From a checkpoint of a small audio frame classifier.
Model: log mel input, arch mobilenet_v2, norm batchnorm, activation relu, depths [3, 4, 5, 3], widths [192, 192, 192, 192].
Training: muon at rate 0.039, 5300 steps, batches of 128, held-out accuracy 98%.
Rows from block 5, named by matrix and row number. Each number is 128 + 24 x the weight over its row's rms, rounded and kept within 0 to 255. All counts start at 0. Numbers have three digits each. After the name is the row's rms in percent of the matrix's.
# convs0: expand pointwise conv (model.blocks.5.convs.0.weight, 768x192x1), inputs 128-191
convs0.295 108:149168152165155165097161137109134167155149161166154074120099152182139071133112130093110122137114158117088128133123085137134114111115132147139123133094109146111101134099125115128121124190145133
convs0.296 100:152120134130186126137165163175168157111119123080175107141074078123129143134115138153136099132168130089111144133109155131164112108122103105064082160136120101093131140103116116119153132105129112
convs0.297 104:098114101111106092123077135076125147079061155136152124129163129144073109115125132101070110078164136110133123151112130114123127133122103143130143104156172148087131135133125112152116108123191095
convs0.298 102:156114138107155155144147129134125135164086134123125091125103106110092133132185124114124161079112154147114119155131087165144127151113126166103122120150128154115089132165089194110099148130120128
convs0.299 099:158147115138148158125164128147095117181151117151123160095155130130168133149101159116136128149120167111107106100135130145113104100144156154116145155078154119152121119132123097106118154144185104
convs0.300 097:146120141142156147141154147168097130149082136119117135123115143138108157127138143169140134104085163136133109114113140133137060141106108099150157157108121130092125084137112200091099113114146124
convs0.301 097:142162168145101111153157073105102158120132143159143150115149102130099144154149108108128177099138139132090158141127120119136132100152082150110145118106087156111179086116159108141110163114176162
convs0.302 091:117152137115154149109145148109095151130135136115183128120102101153119173156122126116136116138137173139117074127121115102161160105141124122098126143170125138151104090163151140154158120109122131
convs0.303 102:171113110144109112112129123149125137125108132098118137179148131168116104114176137138086146119140111119126114110157147044121153122171138104124109166142101125130162139108116161141103116133142184
convs0.304 097:125099111124097120119113121150114111119143103112111114113124145139145090126142124151152170091092148122108123126149095123105114134155092142129123117108133163089138127114137128117136138081123115
convs0.305 093:067095103128096126118106086100123072136135124108073122149174132090115165150158119146136144125082134132123118151130149116140124130141093122142140126110135121107137103120092152142128143147125105
convs0.306 108:100197159117143109156101131136105075137041167112133111117141099114124111100144128089136171115110123120128145134136130125134126136125153172121109138134119081086137113146151133093098109122129094
convs0.307 099:125110126143114133117123125128158158113147118106101128131162122116098140133124176143102136115129125124139164132120138096097119125188139148144130146107094139128137168134118121157133115067140125
convs0.308 108:155119107141129147106132136131090118101123162156145107151103113076117122116124174102142147106125121136152117070145135116154153142117068141136128135176141103115100152140153097098101119155093128
convs0.309 102:144157114123101133133143089124082083143093169104132140163085124126185089131144108110149093148124129134088125111115138133093110181104137166118134137114100105144132191122144162146163138169107102
convs0.310 096:169138162122102126148126141122153090134141141145109166144100154070146156150171127096099160116111138147137140132098106103122141110137116134105159141170142158111139106159120157109111125152102097
convs0.311 102:129103114147111136096119115140125154126137115112101130140100137118139130123134137112129091121144120137101111133087122096116138098116140126124098120101108147087114168184118132145129094133196128
convs0.312 102:118118105127151158124100113118153119132130087127117157136109113104147105125127109113086110126105101128122127143141117140135132145146083089101103119136133067127141121084069150151127122142083161
convs0.313 093:142127121142132110124133112127151089111140125167162166104134142167155100109146135118161155096122117137084165114148131176098122126080152115183110110119143144147143142108140146162128137110125122
convs0.314 109:130145132137124110102114138100121166125129143165172107121135145148104143127125132107129173093124125137139135157101163163093157136110143091145087097141134121095129105119130134086143112091134114
convs0.315 103:189125198140120128097096122117127157152122129091166145153117114145123173126121125119122123119114120135118133152198147159122113119123105120088069121164156138155114101084142103101095082143113125
convs0.316 101:146151171100135101146181122145129110120134132133156085108135129119099165067119100157099120159096088123137154062141171126141147153158145115112131177101145147096140137113124144130084109112203121
convs0.317 098:166100110159116113114124085161100092094112092159138164068113133170105107104157134109116124118110153120075146161144100165096174098134124152148067127140150145124106117166139132111139152126119181
convs0.318 097:100117142159148131181201145126156151113116120124136103118146121144158057126139112115122090165141134145134093132158137178122111165113140154099132106112117134176131130096127135113123109158087139
convs0.319 096:153170097147138103116131138145149147169109117122078100117108134164114143116118128123167122154098120151107091190126103115112141103105112127108128169137104155113164137095131152143166200106142115
convs0.320 098:117112113123175116139160108141166096145163144106110139123150115134077111104120131121128161166152116107134110139122092118123135143144119131109155151144128094152066143157106146095146132115145134
convs0.321 105:130135126119137114117126138128111090141157127121209109109126121135115140151161116149118084131128120107122146122104152120115132143159103164135144125126161122158116131107161097120093140139111089
convs0.322 100:098116115150119072134116100181135119145153096159144068111106145130150184116131101055131121113129111135156164060154120131139136125134110115106092121128136108130109163156131094136151145134111129
convs0.323 096:141144152148114123085113141132125110143181164140125119151095120143113115103148150139147131124135143123130138145149084126092150114146125130122111162118105151156103142131127141149125111120132093
convs0.324 099:099108129120158165142131106143161125111090142130138156138156114112090121141116169086121132147110088102178101125116137118103098131136163113158095085144104111107131138130183149116126112125115138
convs0.325 097:122120164115110088157141143116142084159138119143155144106162173104132141142106129106100119125145131167137111088162125114126124140123123118137115123133108115146147097151112165131138137181135137
convs0.326 091:135100120160108112149128145126133145109153151142133090086127140052107118121123123137134139161133158105121113082134137125158135097138081159174138123115121108130103147111146147157104107110132118
convs0.327 098:140136151127133118150161151150121156104144128133113152152148139119103124115177153100142087179105130132118101131104105154163138156153143154133164121150169108158120150103148075122102155137149160
convs0.328 106:128150127142169167127110144157143117158123089141131148104127123115103117140087083115120145162148114092128136139078166132129139129135111124147144136144131111083127125120149118154148099130150133
convs0.329 105:140132145112135121144139138181155164116095148180148108131097160133151166095095127118115086081159138122156134112102147062143083113135117108159125105095134147113119151127120118071125098135127136
convs0.330 096:092126138130145131179146130167138140155130106127157139121158103131111155106129101116125164138110124094146107159162103136145122130167126107109196133087166137126127110081107141164094135085138097
convs0.331 108:131101131113195106134116130155110172169138097153140124197129137128149118111106156118129157104099121147094074085147080072115134103137083145133142110147150144116129111156132118083130145121167136
convs0.332 092:109186146143140127142131168148168081135110123113140135107112124120122095145128122092147140097115111131130153147208126116104079115106151100148120141122157165133111125125134137126203088149101147
convs0.333 111:164132181162111168129137122138148154125137179160151129177147123099126119155103135140125113133086084097166121136096073130140088095113101125113112157132119110166112116125121119109136103146157111
convs0.334 089:113132172146097136095120117132115125104129144146125094127136143100083107139119120145062131133116118152155114116083172144153129110147153128118086102133153115134131135141107075145094146140115143
convs0.335 097:126152138086109093143118118131120122122139165109122102153148154100122145140136136121117157155152099111122147107122114145092146106180089110097130115134121099111088079124165188118072121113129154
convs0.336 092:131127145155133114108126120154096143073113154144150130128116112141140110131083144102138160130134127091150141105145129129094116126157119137156089144138141145143094142154137153091131123093131109
convs0.337 105:116127109115094088127113129132138119127186156113145084138139098148115097095103141149135113128176142112143133112112163110144104119127128158151105126092096176128123182129147163110107140150138136
convs0.338 104:152135135105104148130110127085144081113130120033110133199118155110152127131115102132143113125106123121119157162139114128104120124113115122090146136094099130111125124133100110143112103138144167
convs0.339 095:166146088132109164194107124145138107140137122111095080106141148104138108119138109145100134143112140115180115086142125103152177140127079134115116077138144081133121132142125130153144160114144116
convs0.340 094:112137105128144111139150139120144156074135115157154146139153153075170133157103177155156134125155149156146138155158124139169123135119126131137153111123121102119122104153139103116147153128132092
convs0.341 098:132125121169163134120120110080128107127125153161128119122143102133145145115129112112089109130140106144186087145128089121143078142143119118103142109066182197119143116131147135140119092107118107
convs0.342 102:119141107156137197129147136113123151143075151126113141124149089150130113103097125088094117099150107109143143107126151114118166099153113145162168122146079090155149112148168093099114165167134110
convs0.343 106:141103181117150141128121092125134133143140088158088142139133152113141117130114155101095152115124104160127143176120147128120101080168132096129171119109165134145146123177171134160122108126142139
convs0.344 109:130155115068115106117133081125104118144085116153118160076141121099125104154178103147110139104161161164122125117137116153106104125101149135139120099181129079108113101142103144115080156131136149
convs0.345 103:118085141134107157114178124138137127091101141120126144193106092136093104100156089130121132170122118156135139129126128138102120157139117112116092122116152085125117106115098149124166149109112152
convs0.346 096:097105132116159104131098176106099146135151127142127121161132165103082087137109132175145148128139132107170189125138101120117104128155149105145176105099123166084114129144163132112076106110124095
convs0.347 105:145116154108107104133106115103122126113139108113113129149157141149149113129132153140123141148100118144130132129106139136107127113123186128145146176159102121124126148136145101136141075142139087
convs0.348 096:140131122121081123119113073144148173096132094099113170137114102164111137141155221118162162099174139130116161110154101092117111147138125081103148154131124133107119134098120126148135136128119095
convs0.349 097:123162128090161159125130120123117132148121085131134155141129121138084154135141101146147106100138125083132123117129142130145136149129120134097158179170094162177077123177118192114109086164122157
convs0.350 097:113085163097134089150115144110139102170102167077125149114143059116118133119185101177105175133111109092119157121136126133087138090146106147149136114133123153139155162100150148166154092135127130
convs0.351 098:130122123113116127113149127078135126126098106099137127154158119124099166108117133139088119143125113118118160124135147148140106089162146148104148127112126132094159151136116149141116156179107114
convs0.352 096:081151124095103152124140121154113159071139122101138137134132144133118125121176100110132138143142118176145133126130101120167120128094109135132102140122125112099135126109139148113171148122085119
convs0.353 105:096159171132111124116127121164183142113143160134158109136127133120080104133100130107104086128140122089129156136129126110140108147163151088150108131081069154130172113125119137100111126126095155
convs0.354 101:148125163100176121089146147172111069139146106132126141117121134072104111146144117131129140149122129114087125101158121121139114192123098184149123125130090130144117134087143126111138118130126145
convs0.355 097:165105178147116140117208131164112108140135135153197108172142123132110118138112145113151108093130134122142087114143150154103121121141105139124149114113095079123099100097113133141091165140099136
convs0.356 095:127160127120134160104125103136137125126149161112148149125140157098139161151104162173084165090103136182124141112171120122164130139111085151126141107145127165126107124091135127132117116155134153
convs0.357 099:120155125110107069088101142091157109105124128123114140141101129144145096124127121121153143139107136159157143158178119155113123136135099176139128149156123131141151139137085115107151096136127164
convs0.358 100:151171098131113117137154109158127118075150164154105125089164127107102104162159111118152150154123139149125130124104118134140168100146133155160169170135140110120152140117142109151110120133172149
convs0.359 092:092103110088133182094161100137132138183132145105105152137143124163134099153137125125121119198169103131132146120057096121142140145101136111101141154144141133110151125128125155114102114125135136
convs0.360 097:096152160123113096102148137153124124162130118110120126157105168085143126101093146124070139115108145129066083150126120094100145154103176139152127118173131110149159141143119124150120109123097114
convs0.361 094:145095102139135145126174159173131137098129082106137119141116125135160139098166141142114130096134113108143159137167148121088114136151150128154140067089113144102147169152145084141143140124095164
convs0.362 108:144154136133087090154125126140103143118138116127123116186130144136145124179149130100114126095077099111105079119110135102168158093152095051114128123112144105112110157112140129100139164139156112
convs0.363 096:154150125086117130171104147150148090149118136115104112131145139136175146111140138123143130165121128124091137101140134151141088102117146149144123138121177124147119138075130097140124131099132104
convs0.364 092:097101138151106148151113122125104120107133119124104129140131155151114122165091153115125110093111144127101178151139139129128146150089165142159096114084151123112141151097097141140112118137150122
convs0.365 101:083135128132121097162089117134124101142145128109140123130111120162117090087135141159152112151109137152077160156152104140168119132096174134095114135130085155148096162128101155158105159115135124
convs0.366 112:164076146117140132156122130103095114134137138146173169170121084127113113117156122148125127147104142148129090157119084160143113090131088136132157121165135132142137117113088075110144115142128089
convs0.367 098:166091121109158184145091141105100122182112168143124110122097127124112114103144152104146169139125140118098079140120137095158127169174123177117102143142109107119135115146139137151131138170081124
convs0.368 103:129145124128186109166147160142122126108119121147137127134148164126138129130145152128137090097136131145081103084147122141095116106124149143084137130133141106138111117111114149129143135136161093
convs0.369 105:116161120092143145113110148090120115091156140177101152116139155120108114157118126111112086158120087095138108130112142186155156129127129157124146159125160110115125122178149082124100136101112146
convs0.370 102:129119091107132167121116127107153121140094152163164100109048102100150142112129174127120119152132111164128140117089110110119148135116133111151148114172149117121094117117096103152096157125137111
convs0.371 097:128120128129109143152126123155147115138113092137155122127135151143133142115121104162117137112111126121120083134149141135143157153130125166114151088147136124124109096140123109173115113098141107
convs0.372 094:151082145118123111115132157096114174147140123080157127099167136155143100155123100131088111175124115116160144115128100148069131137131144106218121139117176171120136132150144105159135124103164131
convs0.373 102:138142163131154066154091139134088144155133164134174109117106156140097107134135113122102128131142118105158136168118151112095090126129119152135178114118162133123142154142113099112131147146125130
convs0.374 093:094138067111112133086187100150108108107133105121213138118122171121155116139160150131127123124141139171130097160137097155133121085153107099135095108123143174126098102160131140171117121140114128
convs0.375 093:132099161156143162109074155138119117138146085119149155143158126141107122137120128130146132123135159124083164123168122121091140125155115105131138117108169120124139140103120104111097084120140148
convs0.376 106:124091180109119111092140095116166123149169118166095118097111078105130155136155171157110105127118135152108140129108148104160144067123111170124179118122110130147162125118153117100155140097140143
convs0.377 099:112111141081144109133112085155122106132093089111100087126141103137078147101128105150137128113067102099123120163127127109152091103111088151158131098093135126113134095142137109133139123155130112
convs0.378 101:126118137106114135118147119164097121089124164100173115143141113111127092101139133170114118146098137138150174143089163173157163156135116085133097111090122122093139127144104092119122122105116100
convs0.379 105:142107157097177113146117114152135103112121116122110151168123092129112119161141137143120122118131133121137126124125122109119150117150113118131151146102143118106135151156141120122149140135113154
convs0.380 102:119136123126143121139152162115125097122125091137158112128108093134089110136110065115098117116128150104096141138111135113133133138110092154131097176118122167134104124084131127168110143146104138
convs0.381 100:133116094131175117130170123133136100137114143121104142127159135151095193118109132135161144104193131114109095109133076165132108148141146148142111145107142149134123135158147082148102126119144088
convs0.382 109:142175139115141152146096139099126111136129139107134086167127099101122137137167156121148099118179121115120080146120135173164122079138107079174131156180135154136149135143061134091155133131091114
convs0.383 099:100080176127117094105087139138140076106126109147082151130115127110112132133135117138140139140100153118120106119077109124086129149130133098137156118116105168105142103138094142167116101179118115
convs0.384 100:175106146118162083138146101123098141074096129124110124142146104125139133137160138145175137116115150154133082142134103122099148112134094099132153139108116116139128106114170093130089139138115167
convs0.385 099:112150164101130120168115089155047099092121140128116089124128083130151136165125133111136110146123137108122119066127113116115130133163126144110109103126146119164123147115165089111170110118137161
convs0.386 104:142155151084183112096105113107156093132141113119130102131163116140136143143173077164115150155128124106142111098140134120107133132165128126148143132157122145139139140138123106171137147178129099
convs0.387 101:151085120085089111095124126135106150139115152119121156159119154188119172109140113118156136160156116112159146162103161130084138138096091105130155138156124109125152100146129138101126116093127069
convs0.388 099:095121140167170141147124115154104154101110097088118145130114130130133141121138126096101118121146151118166117096134106130126157107119132175158122103100104128172130158120115143130155116104117093
convs0.389 101:153080154137159056150101121174164122134145140126130145162119136153109130114116104117131113173093114148143091114129146104120150124148133145162127146109123149130169103064112142122137101130089112
convs0.390 101:118125141145115112101153113109177126099148132106135135143128096093096145155138162099130109116139144102131152132178123152142136140127092145115136146142100149182116110144089095097148126124125152
convs0.391 096:181131169143142118111110159133119140139128105152139121200144117151088168132160180130128086066132137154119172136092133115124110096135113134112168153151081105132122125135130141130137119117109086
convs0.392 098:103125140156084121155058108107114119120111151143110139101123109122099129145100079128108112128179124098125139130086130133130160123140120128117144115155143164145135108175112131080141108129114172
convs0.393 097:152098148096161111166141168109102159125148138162143142079111179196106105121168125159096106141140119106148135143164158137127092124113154120117141116141122156117104133082114152133131140103197183
convs0.394 097:117130149100137153114114102125122154136123121115099139176148127097123143126093160112107101118155140158106127118133104139112170142115129106129163111144142139163116149147108133083136168088128111
convs0.395 092:118182162127124141124124137122092127172116144151097162107138139109142129148160143102099126143205146152167127133114158129161115133158174113149142080146147122170103147131172096121164103091158119
convs0.396 102:131098141107145153079071077157131123150086140142149107125140149101119157144104082141111087096133134102108132121162122116131154127102114095126108144124152114099082120100147120129117125132105106
convs0.397 098:118109115146108136120167127150139184161107144083146112107167162111089087176130122092117161107138100098164137115097121147157128128099117110155098127107120117118150129130173126109126144130105130
convs0.398 108:140143177161145147107057172072143118120102183093098078144121145164149149118142154106085117126116148100119117136098115123121073129114121113075115105131129139115153124118112146141122119082142068
convs0.399 101:123115150172159114137115147089152121124090177125149134144088123166074157109117104122158127142105147085153172150124181097123119098166125123178086101117139106122143129105067139113119110101115123
convs0.400 109:146150139095150087145147103116105105091086119098092104123129126094116136129129128177131122156143143156127102118133145140139108130130100104111138108113108148130129125144107108068153143160109143
convs0.401 097:133103129144106099103135086121115101134161158121122120193134115104120119148146123114131138152109148094144155133132140120167142141120139142151166145100112161097151125133139068098112110122137130
convs0.402 104:130131183121132129147139136121127147151140181150115101153122121153097094094132094078113148143105127139128103102126118131089065134120161100131146068130143155147096113143127122127132125158142133
convs0.403 096:114151132116128130129106109114192181146130128083115158137143115122130125102128117129133091110128159102125100151150111153096192134169118083101123098115121129147156103119107096119114082108160140
convs0.404 107:133160095133139153137113144168133066121102131115116105144141126125142156152108155136117125098073092114101115124158130112111064137106128143125167115113129151134148165128098120151120112105152139
convs0.405 088:148107105123143127156135110118140087093122131126125112148123172091099119141128150124120104130116109133074164147099165133156160110146154136124104121092084122166140105057131135128109112112112126
convs0.406 097:123104141123132115144134146087168141102146135119083089123100145157137146095109144146097106125137147158122135151150120152138131117114136149108099139107115147147124115165189140162128135132129146
convs0.407 092:183157152175124139165132153145129090152090136178161128108102101128149156143132111096104114138135137114137147135125090129144135163095146137135116136126129100134127137130124143106125101114134157
convs0.408 099:145168134110145147152141143130104104105115113096112140167132147142137161143128115112080160129166108131105093089094073139144089159129125130110171108131126148080092089107100116111103126154109099
convs0.409 106:150132082141159140093089123042160091140124142131144096147158090134108135174136139144100124128129135132161094112079127121107156108125134148102144156172111158122146122108142131193116115136131100
convs0.410 104:134145111131133126169132117104168153113131147073162152086113118117111095100117140116142072158131092119137112081120117108115133149131148164110105098156122102117178111168156153145160111115117197
convs0.411 100:117190130105097090114101116110162161101186161098126130103133137170144156101139147148100125177163154145168155090141109131102129131111104120173099119122147121141160125146167129096132107124140171
convs0.412 104:126140106164148158153121124120104141172149127110117116121111138171105138165108145147109115165117126124130160182135138138146098125146104087131104139116137156110115134089168107103121131155118109
convs0.413 095:080152107117131147140089118140113124099106107094080137145114103131153149116149102157151102110132141093124138176138133088096166087122119093149140118161100143137128111142131089143122146109142117
convs0.414 092:152106123122146111110140119128145128161138096154129098137125137072141104118152124124159116125131106158114124140116125111123204109109163148144109122102083112170131122117113107146174140162111136
convs0.415 104:136099135097149140157133102104112146147150160135147175140146163165087126155163097140075101119157089104124083159159103149119150084148106110162096109093126137117136142144118110116145137158084124
convs0.416 099:120096117139136128111114151094140120132107141103084105152110153128153083146150118114171100146116122137151151108149100112140156081104125126185120086129142108147133135136137112105129129146105144
convs0.417 103:162116137140176140153152127085111101142132154135117077122146139118141129116130113104120140143160147190100076129142119097112117142158151128156156119113132124155165113160145120113118164163089143
convs0.418 097:141142130166136092136119150115164110148154115134142139102148117159129123095101171110172126128136167104110089128159110092111115141177093150103151094126090094114116147146148122092108137141115144
convs0.419 096:122088092121085138159132125196105099124165124124071103162156145159139158095121095109151146142146127097134184161146096121149109138121131176098133138093133134140130156074124130104140083150134121
convs0.420 100:103125149134130118151134090136158120085170149126148150084108159179120129158115155124106101149128130118070130124100128140163079164098121150151142147129134159148140123154167116127167124133117108
convs0.421 091:138117174155129121128100147092126126129126126138121132147118155169146104106109106149106113147115113123109139166121170170145159104131137121138166141135162098146114089146140160156160160136147079
convs0.422 105:109135134139124123165148151092102128107128151101136099131083142089106137153135098159119118128107149150119109145081106126125097112122141120160180163126137160090154111098149134096173100125112146
convs0.423 097:161132116119141122071167113128119123066134163132125167167153139115112119122070108131160171082100155088099100117110139131124091125119141096123109087112121103121127130143123135140093124132179130
convs0.424 103:112113142158153108130151094138137177150133150128116097112117154115099126113144130107117157109133119133112153130147145133134165101152134079136137156152117159110136166155154105111091175148160141
convs0.425 101:112129110146153153144141144136133127124103117107107039141156122151130102151123117109095161141086180150124127134158142122127119144136115114145127141172142105142127137191133113101141173161144111
convs0.426 100:142117139112102136135093142125107115117146101090126154133159155100135115128111119152142139097121135123112071143131128125154105103137168144135135132140106151114134155105100129089154149211128101
convs0.427 101:117089169108167150120177153175117106117135121138104138083150113144138142107113110118170119128111085112087163122131119156119109150126113111099106145134132124115156104085146117145138172077092113
convs0.428 099:133108135181122119115111136129140133104117082145127109114128123115146138091156168145164081122109127127087141107155126095176108154118121136096129160131169129146109113117098120144138099114146134
convs0.429 096:099100138145147089122151119113114162132087128156152178142143157150103147128153124091119119105150091115103087103173179134096121095145157112122137163141139102104170097150159126099145107128126120
convs0.430 094:094126140114171123157102130163130166138113151125125081163093138152070131101137113113145159125143127132140134084132115130138180184117113115172159124141150155125130113177109109123116106134121092
convs0.431 098:142079122136115135176104101134173079105163113127144105158134158175138171107114070100149161099156161111137108136099088095125120139118132136110140130106124112113135147097144144085129085161146183
convs0.432 107:103136110105101103169121136147130126149076153126176140145095116136120126100144149121135101109131087139134143113170116094144112116106134100145163090102132143123176126192124130119133139125150120
convs0.433 108:128148102130112052141114159121136151126166138130141137167118132102095153152179115109143133121116091145115131138136118162151162112111143084122126143115109151128119144121165113147146115110100137
convs0.434 091:088115094140120098138157169073132122111126109147150109155084138153105113188107113117147115143144117118126103143182114170145128129114140158155115126132128131169091149109151131133166136091128140
convs0.435 098:145115160182123122140121124146134101124105085127132109131145136124124128086131093174154165128130112112140140126153060138131123150079089078122161099187120122106137119142108133158096110151102124
convs0.436 100:133109108111152097125157120135137190130164118091106130131081139157136118172120139122135100120108142130086143185143115145104140144134141153127124133120128196125133131122097144164096133127161116
convs0.437 102:151132118159148143102134131126168114145096094110134114091115115138134107125144129084129134160140169092122116138111186110120120129146124152178123131114101096118106121152126109113134123141128082
convs0.438 102:102094181149140130142116135130135104142112141081135115146127097105110148147135125125141150105108111108115148141121146132138113160143167107116103154159150102115131124172163118107133074135125154
convs0.439 100:142146122149119142122100098177143144155105126140138137132098106121120096119134054114138067137123131134137072126136117134191125138141173123112141141222136136175119092103097122125136130130118093
convs0.440 098:137136168115137100130134120107114113132168145166199155189118153139120132139151105113095130148122115087149104080131159109093152164111120136127125152122108211123188108099154151128105169141152149
convs0.441 102:153100124102170103137126087133147114112161100140119107119087157115121121110124123200128157123131146126131098160158151097106133096137121099149130144140165150104114133175136136127162079144160140
convs0.442 100:121136092154136135117110091130127157165145106098105167119107129127140129112103107118144123121174138127135126088127131163114112147126129108125102122147084114132176092100160152086142132167079139
convs0.443 101:140133113124121111111144139147086096138130156112131176143148103111117141138101129135114090157121111152126122164111147082182122165095140120137116101112143146179122110133117148106116107132146116
convs0.444 102:143118169083128115103138085113107097127145103087143132126138143138116084121139086137105100130126109149170145093110123110148112173122105140104116105067112188116139104125130117113190127157119139
convs0.445 099:127087118183137117139139128115141113124130121152138149118135113105161144130159111150114160151133159118141139155109156121131139116142130108125149114125121113131135172140131097121133106129128122
convs0.446 103:139089121132099140167154112127195163138128109119146143118112181094111142123113110104172116103135136105089126132160159145134156132068129132141101112117137149145138132115141131132126089145083127
convs0.447 099:128104099121111129106096108088103107161166130123135108129115153113133117129120203128118104116131105146154136125108126138175106096069128146124082149118150115111124085099181155134159125148128134
convs0.448 092:150091121127103141133122120108178122052151109169125113108148146128121152114128128105098147130146124154126102120159150130137111112100139148122113115116106113129131117124116176166091127098124128
convs0.449 088:078159105111145149150103153152115127124106128104173154101147106126086123117128116135098122152148116142130090136125105131108132148136129152183065153091151100120066133088130133115087123118112154
convs0.450 094:118140124147152096111167140140160152123159157093132123116087121144096141095157129150146125141117142105119127107103105087114131135123144087176099108117112084107122105113149155106159134143115152
convs0.451 101:161142121104142129127125109116128080137085146137098111118141166129107157138118132130152123114111109145109125124126156123096105180128092129159162137148108150090134106118100147135166145122085098
convs0.452 099:152139127130181178155127165133125099188119121141139127119133101105090153134109069135124130118129120122145110156136125114142127103140157124160151164110140107144132118129144179109141156097169104
convs0.453 099:131085107134088132102107106140139158143109146140118126131127141140107133107148173138107111121111131157110135132122150121113165119140132086087077124102091118133081135157103122142197153119156110
convs0.454 100:156144133167121136132094129094177125142107140093151231099108124118128104176141091157150123114123108103132133111134173111134148142142109125147153141117121118079137132112151111144122126126104109
convs0.455 111:117148151094090123120170156120138135137102156140139131158143090138107122120134151116126105151136128102171091105149114154109112101123112166152141175130079123102112146128130087112093144132138105
convs0.456 102:135161115114105136104136116159099143169147104135114110129102086068107121150130101125162115115085069129130146148139149145122138102122141160183098134149119095160083098103156103148111118146128119
convs0.457 109:136166167100136107110136123130164158119120137131141099171126119093115144087135116122123163121143079102149134158099115120097072129129094162124129100128139121076117128160139131130144097187163139
convs0.458 101:115101134129083084119069123155114106121123177119124125140108162137155130101144136127118136127091199111139137085177085155117144104122098132125119107092145142093141103152099096119144117106118154
convs0.565 095:080133084102147108178093129078138068166125114145131138142107152143136138096095110110130124107160128148136135147120104109093149157143086123113104150143100119143134133154159124098137109106111107
convs0.566 102:087148126083169118121111073112122153120081129101110157135112127185135149128119138156113125154131138131074135102097121117126146109122120137154112109096128141150112152127101134118160099121145150
convs0.567 101:093131131116161146077135101149161104094118096127180151146114125119157125135105138130142122101137149145133158118139118136102110175141121119151098153132139130074143139088112133168086127120145147
convs0.568 103:079132162099099092152087091133138117146123135147127156096122123159152138108127127131122122122135097116100186139116127135153129146075127091135111146153142129093154147140168094145159109126115146
convs0.569 099:099176076118148154163176127118120130118151109119103142142129143107117147098151126144135162122104133112159130124141126126152145139118127140142136079130135113159168094127132117139142155106069084
convs0.570 104:135112095156167134136085098122124126171140157101132113085175119149134160119130156128130175127113149097141131124123139138136116101163107088099116128171139181135113148126150101145104127119157111
convs0.571 103:104138108107114035140113128158124137147122121142095164110138122145134149113119143196135175114139106127108141082162101123130100129148143107152162109148113173099118149137135120170159123148132157
convs0.572 098:157157071163083125135154102156130106142087110132142146154108136147123120101151127182120107138158111119195134128142141131150144175158099179106098122086110115155165144112167171112148123115167127
convs0.573 111:114136135130169156145118149078102149147106128106119125122149094133150152123099153162131147164102165101138105074117143162140122106156101185104205093114083154121123140132125161136103141159118080
convs0.574 104:132084104111145135101092115148136120153113091127143139186109136092175124129116164177119151127140136163124112181118162100132075166143133145113123098127118127111159106163119170152132106160118125
convs0.575 111:103129108134103100117108143086165129104113097085134086121111145067088109154120146157126158138110097154142138119147093129143153125122134152161142083113115148145112149137080148121146126168163134
convs0.576 094:130105131113139167123145131172072153101104164120141152077133045110158130102132135123150133143066127112150161152176161174114103127137153144159128106138142114149101102110138074147128086149190146
convs0.577 106:112137053156153125173149182159169104162138122122135118111152114090100134089126161148140142165115108131128132119138131124081101141089129124140083104112152126128135142121083160153186107117107147
convs0.578 104:161148192132106170144076135091119070128104153122140150186078132155128120090122126125113109121126146139139154093160091156129102139138152113142100125141192164110151119153141102132139103133103119
convs0.579 093:149148155201150123113138166162153143143143142086150116130142117160106128096148132100141122105149161152155115165130117096089088138122125151120116137128115147132141124155101095130146145142119117
convs0.580 099:118104132110110179132081117156123128114147135151158120135124110147141113109074143116124137127174146174148137111156122122131118125147105100116136161123156126185132105095114138112134100129157142
convs0.581 103:094134113142104133127177136118129110113109158118132110160152132137141124101108168106152180123155125140078093123113079166193095109102155173098101132135126120118172115153163108106160091108145138
convs0.582 091:132117092142127097112095167110142110130100098123123109154116163100152111128169162094077144119079140111080099130120111126131133122148150145091113132122137104177146145104127126094133108109138178
convs0.583 094:166121171160133135136139136107136139155100128145142107120087109113114115103125107122157129155164109099106157143108120096128098145118131147108092172118166153124100147213114099145147175078150121
convs0.584 099:127119112134110107145135133136117094137132124107133102115101124204100133121153132111158105111127107133079137113099120110137140153125124114093070145120122165103183146110096137097122117116141162
convs0.585 096:085125142119120116130127187114120123091131118083113152117129133138123118096121101084157120117131098136118152120079155154130121155116131102127118078146141107107126180142147152163102134129163152
convs0.586 106:120065163162155088104104122172112091124099114134145125138129106128129136100158137167106106165095088106168127118115113136105101142147133138144108093137104175093140173129143163128153176132140127
convs0.587 108:124119142127134126097155131157089139126090101132150149135111139117135160074141128155094123191111094126130121114161131101139111112108116135141139113147123121096148135114110067117102156125129112
convs0.588 102:136147174134139115125116111125113149116159155123124188115160136117145106129120157141166099130104161132149158114115156150104135161123139149155133162173130129132097098112138141118129147097118137
convs0.589 102:165149100147141131131149123122126143132116167121167100123078113134152101114148141135120164137130118146147125066119103100137132108140080078164136127128123126094184143112159112134155140167164134
convs0.590 086:166158160157143156171136159142136155161113149118167122120160090146190089135093110095102148105180139136199162115133098085171123146140125118112152153113152116125154146138134107155113120114107119
convs0.591 100:156144153151116115168111119121136144141141145089141147109120147111105158118110143111146166114137108141152110150160125180148140104130133128127118129133148102081125094095153155110138138095146167
convs0.592 091:130117128167111140127091148148118145077103086162115175115151113105116118166157144107146097106109121114116181083134121204118128100127159131160117136145136140150137098148109138115112076051172134
convs0.593 103:133164136087154109132112097123118160119123126144142175077180142127183168118094115104133115110120142102147126123136087132166130168113126145090140169106127126136109131159113138116140185119116155
convs0.594 104:117149158134096108092148070143104138145103175163136195094111098149153126119128161149129112120109115135109128135161095127132133140107110155162107119112126164159096144144127164122130129162189124
convs0.595 104:122119139117122131136108131093092112142128099116141064157102109176143087118117123110126127111072140128117150117139194112146120129124131147142133118120129125142102133099122143156128106121104080